A small self-supervised audio encoder (BEST-RQ), trained from scratch.
Model: log mel input, arch transformer, norm rmsnorm, layers 12.
Rows from block 9 of a small self-supervised audio encoder (BEST-RQ), named by matrix and row number. Rows with one number belong to one neuron. Each number is 500 + 50 x the weight over its row's rms, rounded and kept within 0 to 999. All counts start at 0. Numbers have three digits each. After the name is the row's rms in percent of the matrix's.
Before each neuron's rows are labels from the 100 clips, of 14976, where the neuron reaches its highest value: "strongest on" is what is common among them. Only what is clearly more common there than usual is listed. The data: struck, bounced, scraped and rolled objects made by modal synthesis.
# fc1: MLP up (model.blocks.9.mlp.fc1.weight, 2304x384), inputs 192-287
# fc2: MLP down (model.blocks.9.mlp.fc2.weight, 384x2304, transposed), outputs 192-287

strongest on: repeated hits; plastic-like damping
fc1.717 084:466488438492447535505557532536484518550500467462427367562480508520542505446494502504479511503508558526485612510527452501563541520479509406487510453512576472557583540473468474482501526530554517386484527436438485514557498485457533533492432664489522515521490532496456479462558543546509552544
fc2.717 084:497413570523514452514464549491553482505389626548465535539494466529594473447485497495512484511512472494499427523427532461506515539448559546579438535376465546524496470521523446509461517444431429442438421545527464481515474490515413458420512488467479433450544476500524479604477406458369457521

strongest on: quiet level; scraping; membrane
fc1.123 088:545552498541472581531454564449476519458443544515527496433549557582550445515564494399535557438504475502466485365498540402425449387501461386503503613487463534474525463440501503519533513561518492495428527563488424454452578506506502493536470439510478519479447466472431526405530505482418526478
fc2.123 087:564487453554530523415545535582454464491510461469562524385527521403499497540550432474484451446461435428571483545410511543445628500533593503461507432503490418466482485437497503471540572542539511506480582429414431556574515521428512476539536480409472442542592412451532482581461478516554480540

strongest on: repeated hits; clipping; text has "clipped"
fc1.9 096:528463543459513495655490522444517475570406513479497574443551503432494557594500509485472429585562474511435490553515587474493473481565467474544567498488560488510506481462493449418500440492481508573516624515545481405508560571446485594435471500480511520455468525439414548528487543441513556509
fc2.9 098:529484366516365520497572459457378484501587465505539437585513503480495506597562484487518506542484492490548434481468440553529509468504427545524480558512518489475498507540568517572486521472439517543563510483534575566648437505589521508554493549529522446524542565559564559532438384476515558475

strongest on: pink noise; plastic-like damping; rumble
fc1.480 079:410417519477414490486439459598490534568557452551523568407566432561498456526437416502467472471459466560477439520502517435488527428483604443598571511490464524505497513573470451452487507616508451554456518473563533570422561451515433514513485524565475460511502479482526497562500530434431422499
fc2.480 079:552526546565442564558537537508541556489498499580536420547381533504630482442585419490581567543481431534487524567511480527506440542485448520451495502609543501509549488491398521556538475430544513408528546518459435407593494476544515432518549471518490447393472539482477521554369442411569572527

strongest on: steel-like damping; medium
fc1.663 094:483511467562534475578460570526468464467441503435475500562467576510496551505502531431495530534566527499574452489507560434529477495435585430469560467558520627460512581453423457447470553433508511523428513580471478587566569560474476570513461475561474549520543441512458516538467545413560484566
fc2.663 100:533538568471485438411529456452513501479391525554590458437526510507486407491485496507599551394511505487515469584493522532508473540548475476467493574542581438440478486575513509551463516571484510519517467387603495462480471477533479508498544559394573412501419532452444462487492481560425533487

strongest on: repeated hits
fc1.175 130:454518522508410416463507477557439542495539483535533509554547508508495473488445456450477452493575477503405459477471561469578644480469534494530484427488432416554485516434440511534412569383484453529505504421439465478402483484522545560458450536617558416528469445537578538479473462508541538470
fc2.175 133:552469428605569480554539554444585536488440490568431502410475523452595508425513480513426564511527596511462416509509446529480477575517577478489499524479495539401473496508457493542516511614535522450469442651405559535535402400439476468503542528551575487456494571484540427479433451522538499367

strongest on: pink noise; one hit
fc1.643 048:499514591469575506547466458368440475509456485535560457504490537475458461544520453475474477516410462469545506471563595590485538474584455512566547461506523467498517488495514514469477583557521457576570447507508458500499508449497520546496492399548462420507489506482471493460570474483516496427
fc2.643 046:466519468455496513524528521470554540590451537596526609541448617488502507498480571474554500548551531462537408575533573641579562486505432532432490570436417490563433532493535490543481493565562500486464601452461515524528487465500525440520467579538541541433425492520540487454544532517466445552

strongest on: hard striker; repeated hits
fc1.508 130:633487618494485417510523521555387451518533506492479448500509515493450535455486476553532443472473494575448486486484492559391420533500527570438430435599601504416470508488474463360417505545415481462435520451536575447547500574595507490391503468452536459540484439508519537486446529435471556414
fc2.508 130:450499552516486562521511511512490560577485537545461556498486501515477466538497519536568538433483522428466519462431540448479490482533562519572500553492517412505565468535520522479570515546555392535496556495425512462427447490531451448547497516505584462542487504484501441514531520519490537506

strongest on: repeated hits; thin (high-pass)
fc1.338 122:542507515523506455536456411524432473541564516582570515481470565439551457428376539530427507493477482416462598459575450456428529511464507468493490576506553433497452504556479472498602543513497460485534481591514435480508461461560441559478474542477475564421461520461484480546445488489517475523
fc2.338 128:442516415550574593567465467444616527526507518564463454434529410508501516612577407473404521533585465525581424493616415533515414479488562608484513455409441535507562423504387522521475525583517480515503585470499452445513496537466506436494469423536482447570543504529498445569530519416513491485

strongest on: quiet level; rolling; mains hum
fc1.701 083:511543575669500539427507532536573450438479480522446523557476544514509505448425482552435529488470446519449582557497539578481460552470512448469523458370556529566536395473520446438551486531533509514445464539502498497558516528485457518485463476509423507559495533471404512472537488451627486468
fc2.701 085:529463421492467429512430396531522479483496482486535511515495503469557500430574479568504490519520536486515489376481381455495538509617448404506552485559500461489492564539504463507549543489581555476454526643485441519460598538464489489560531476575499408530462469544541509536428410514410576391

strongest on: hard striker; wood-like damping
fc1.527 087:419472484595484424477528442486529529448505586604404525555498421574537512496459472443500461513477542480444418544576487432479348532489453416483470548566457496612505433474478462482472481545561478500502430456419489499493489518471567454577465561476560574545479475586496521409615583484527561531
fc2.527 095:544537540504462468500542488466565541484419538422573512553573446487494558620489401471460431527480455547460460423473488484638584504456496579514527463435493468520466544533494538436452493485479607482634442547464556483412553433516533529530507523451530399465542500457509423521607531516466549593

strongest on: steel-like damping
fc1.442 059:523527528480537529560430434482550464445477510493547485562609454543420523466521496494439487536464477514454430509468518492499470487563498463501495494591578524448488500496469481562483491518516523485499513539445503499435576555465460464468485426462486515376527535506511420486505576607558582488
fc2.442 059:508435462496460606547613533500529499514530580562567539439500622383445500446534474498463555410570481477551523446546428599493475506445489592447546498509494458491525565506549519472526519523500559489495498521594528570537459441577508442489517538576620509567420461511486532543499487382509448473

strongest on: repeated hits; small
fc1.456 098:455452443516486439567597469494457429468528409544438465544562488496421522477517461590419411540544503476522464512530447435545520463466522553536533520592515442442480503530548454449487513368474524572477464443513470551556506544454628430526615538481467436581456477468420529549542484494512426544
fc2.456 098:505535528503513538485445496499559433495499564476463483549429440554561432477537561494545445542521465561485405482510437472549574562497507498506514541514515536469385569522425426544496460557447528466518521537509442552509460482499533530515475448540424431458510496516482486426557418599536561534

strongest on: steel-like damping; mains hum
fc1.306 142:373502556491510558566477484555581473508519551429534438507523405480515505429452538454446421438588556540410514583561474544557560517523429503516510455491557517434534527528477480467566504481455527574518478519616442531512476386518483424501446405518557521473514507514490561539462545471573491450
fc2.306 112:554532492465470432498518601556515520516453451538541491428557519453492477476510582471551510591468519478467564432444463409513456533473543552507537505518520489440473466396515467475496437518481509497478418560527560523486496574463509545474524522535561406506569390486513477526546468471548469447

strongest on: pink noise
fc1.732 133:567439467490480475570556483495439529446579469456366418582496446418504494493517473508553397552482462545419451477512539399456514560531493512501493540455550550513545562458472453507561549460460514458484451455583546468538478480524543516416496522533450424506546526508650539476538428472486511567
fc2.732 134:495480480483435527581489499466448550539482535578408470507500449396576410563525356468477558516507527481539478576523523525497576559499547525469500508506533520490466532582467563457585551528476437502581517564509534433492447473512519552566461481631409562524445484399432502515533492471506473413

strongest on: quiet level; muffled (low-pass)
fc1.415 093:437500546608494457367504477561468512520542595619504460580508478473436499523490435522474540538482501570485513527503538486476475490458504440428528461567465532555520500436397476564483453521453604484389482528498414585524520566529458512613526372388521386452490420476527577535486506558527577481
fc2.415 096:588550531511470548544580490453559467436387483442463567402481542465523539503486489508479412444580482419506491472481500501527494501472393578392412523393472510517541501539498581611560547535536491539541522483508525573583528622457556503415492507517539514523510508509451437453517545586507515527

strongest on: hard striker; small
fc1.505 153:481513482464409498486442579470485467460558397440495419531523477509543556448494321578462472575544548559579539581535509510430485523502590454576534572447478502474508473566451576474503478432476342464529463378453437461454513532541616476443459452516452493461625487394524574441434502472453535624
fc2.505 163:475431495511483483509506442529525517511481552592482536543497435505522484478584412541566486514444526415460552504509480507479589405525450486484432553529487464522546512455635499426572420537507141532556523447519483544493447498522461454473552511574541490553533519511538515389420574566509485536

strongest on: repeated hits; clipping; text has "clipped"
fc1.447 125:488496522442390533540499442512515519545511518449514557519520616466489455470500458482531442556468449507466452487507545505584516487579542511438518476422521493477447463564493492482417475516506405486550532470458482435449572383498515445570470512474509576423457528438536538515435426529492552562
fc2.447 124:480523560466591460534500472427435538502535493544448498493532444498542598559585387524568409449513471418469452557570452455486495525534562523538484580518531570547543449531465562530540501558500452487500488538470502530557525469496487584574435484472649530448520436552496501580541456505555455517

strongest on: hard striker; medium; thin (high-pass)
fc1.106 118:457484502513490493463540422522443605489500541563448471524469559471428423414417509447526510303438469563512530466437516496506527584339491502410519560582490476391563455454460549510559490622489540543568578538472507457505514475541514602560462513435449545472574547517537531532525533520450533472
fc2.106 121:542490494538399452436545453494538447471483500442475499459410587428587513427517444503487531507486583476510421545516531487538506489433450501481430476525524491415483538507469382601466511442523541568583426503470553525455489447550451520463561564584554536618558399450444592586460506444471480530

strongest on: steel-like damping; scraping
fc1.641 102:560514391550576495519513499483539476433450469421557508481629486465486526462527501507519516536524532531436500525542437454469558557481515550582499516467555472365519511539440441484558484504419562515499520472523504471483492398414483463446466425607473441524578481519447528487543518435523572502
fc2.641 100:591546534503466406483487573530341520422458509573468538479489544376517465428467412422580522550556493543488518440488541386470556530478431465547443535531545500513478459534484358480560496453556434478487532436485579464461405430514521554594527554519472484484396498521545474419454548513477524410

strongest on: hard striker; small
fc1.38 083:547472528361565494533639523487410573486589562526427546507546461441586475520478382495517472535473533528495559600497475455476554500482505477428519498481578506355465530378426537467559563581423536472458496569461468500492547442504494577461494505474468506438512599471477577532514452458554471531
fc2.38 091:479487470426496434418558454535562462519489475597460406542535443485472518502415428420517531484500473526487571478441544467580464487440517563522536511481495506525469490614477527500488430540410501526480476493512480486480546457434521524488573508455541564527534546455571515533587454503541481668

strongest on: hard striker; repeated hits
fc1.300 097:444458520531624455467407592480507424514561489485472519537467429467472425565530440469497479428507493471487579510456566559553419516369492491585421460522579556436526591488431471527457541448396526478535609556503446506504457473461601477514473509451481477496602444483411528444537463535509543554
fc2.300 101:502439464508418507463510534482489580518475483467380491513461452536514472495503502492409455525537500395476425530422456507449455492396486528356434549442420455525524458464466506453396484526500412399534514508520489489542536502496495523498518479465526561568451361471519495481510503547443496522

strongest on: steel-like damping; clamped rod
fc1.501 094:457447499479486486488520557570569524526506409444541476574462483443528600565545506451506552535530414541494545463562562535495521550490473451454488490516486558506502515453499467460527524573466441474495445506500480439547398484570507617522470501503550522470478545445453509532465587413544504458
fc2.501 094:527511488431518495530476467510417472464559499469515655497590468492463457484383495429505493490463595451413394578400574475497575444453491546539439465596544455537482464621559524542525478401539451459536540505488486457488531461517508446496475564489462547440439469520403497445569525583513427516

strongest on: pink noise; scraping; rumble
fc1.515 084:487460504420548490446490556430399497512459441542584511525403420469413493401480482478463396497418526555581443449461536454459443497427427530478461466514499442553497500407513524465487439587516578547521522481451461382449502558452506405559524511423549490529350440519516464524521556474519492549
fc2.515 087:529389475457445445490488554566522439511506562467481470480477455485517536613434467531507460432500503507514610390476494517503563419509503536557460539437491490505533473471550435419442614482512535498494473448571477424471479399537466560482509471451494477573524515523524491451484455465515477608

strongest on: quiet level; repeated hits
fc1.417 160:498533549474431563586503464494437530448456503592516533510503494547461547501441525568489464548488517491445546473522423430446498487519497480533459534465587422568541511495566541472451595410567565414498505513602437483513529414518526526409519434501481433496466514374534491577447606614485470484
fc2.417 152:504459441560446457537488518464465475583464508433424444508545497534580584517517399486514548500455437548540494442483463446509559433580489497558475515454523496477476544504453407542476547516433620500626597497529546518540475535492520510465414495490505433525486526499484538385514565510572540540

strongest on: repeated hits
fc1.477 082:531438498524515498521551439588614515504517469489494500405514550549478486494387492466402467561508433520430556484421535509486504559447535420445492503482532528494452553531476497517477514420528436434573489385445482588542430512518486580522490440533470429603503399499557468426534521560528497486
fc2.477 084:502523412509474559487447510520438422551545545538499481512497513485460515575495475512580507441471484491377516473507489500467470569451458532517542531473469453531576410523481553463479522601536485527440525529531517564581481435488476490522407545489428419443457557533513542492441546485551530496

strongest on: hard striker; quiet level
fc1.172 109:474459491452542582465451495476523528543571537441484585446498582453494513520416455533512436524444529516587592519545479559560476526426502491439459420592480546553420449359461494448527523460468552496483497627500553523504520491427502624375486482472577519426499488488484570406591662518508519549
fc2.172 123:418443538536525476499535490575552549456504468548483447461451546527529521566556543466498521507535564499554435535523514467491441446540447501560447458540498373329422423566434515454434533514483550546533558468547461576474537576447451419530531500544474550524514478457493496448408535599435535509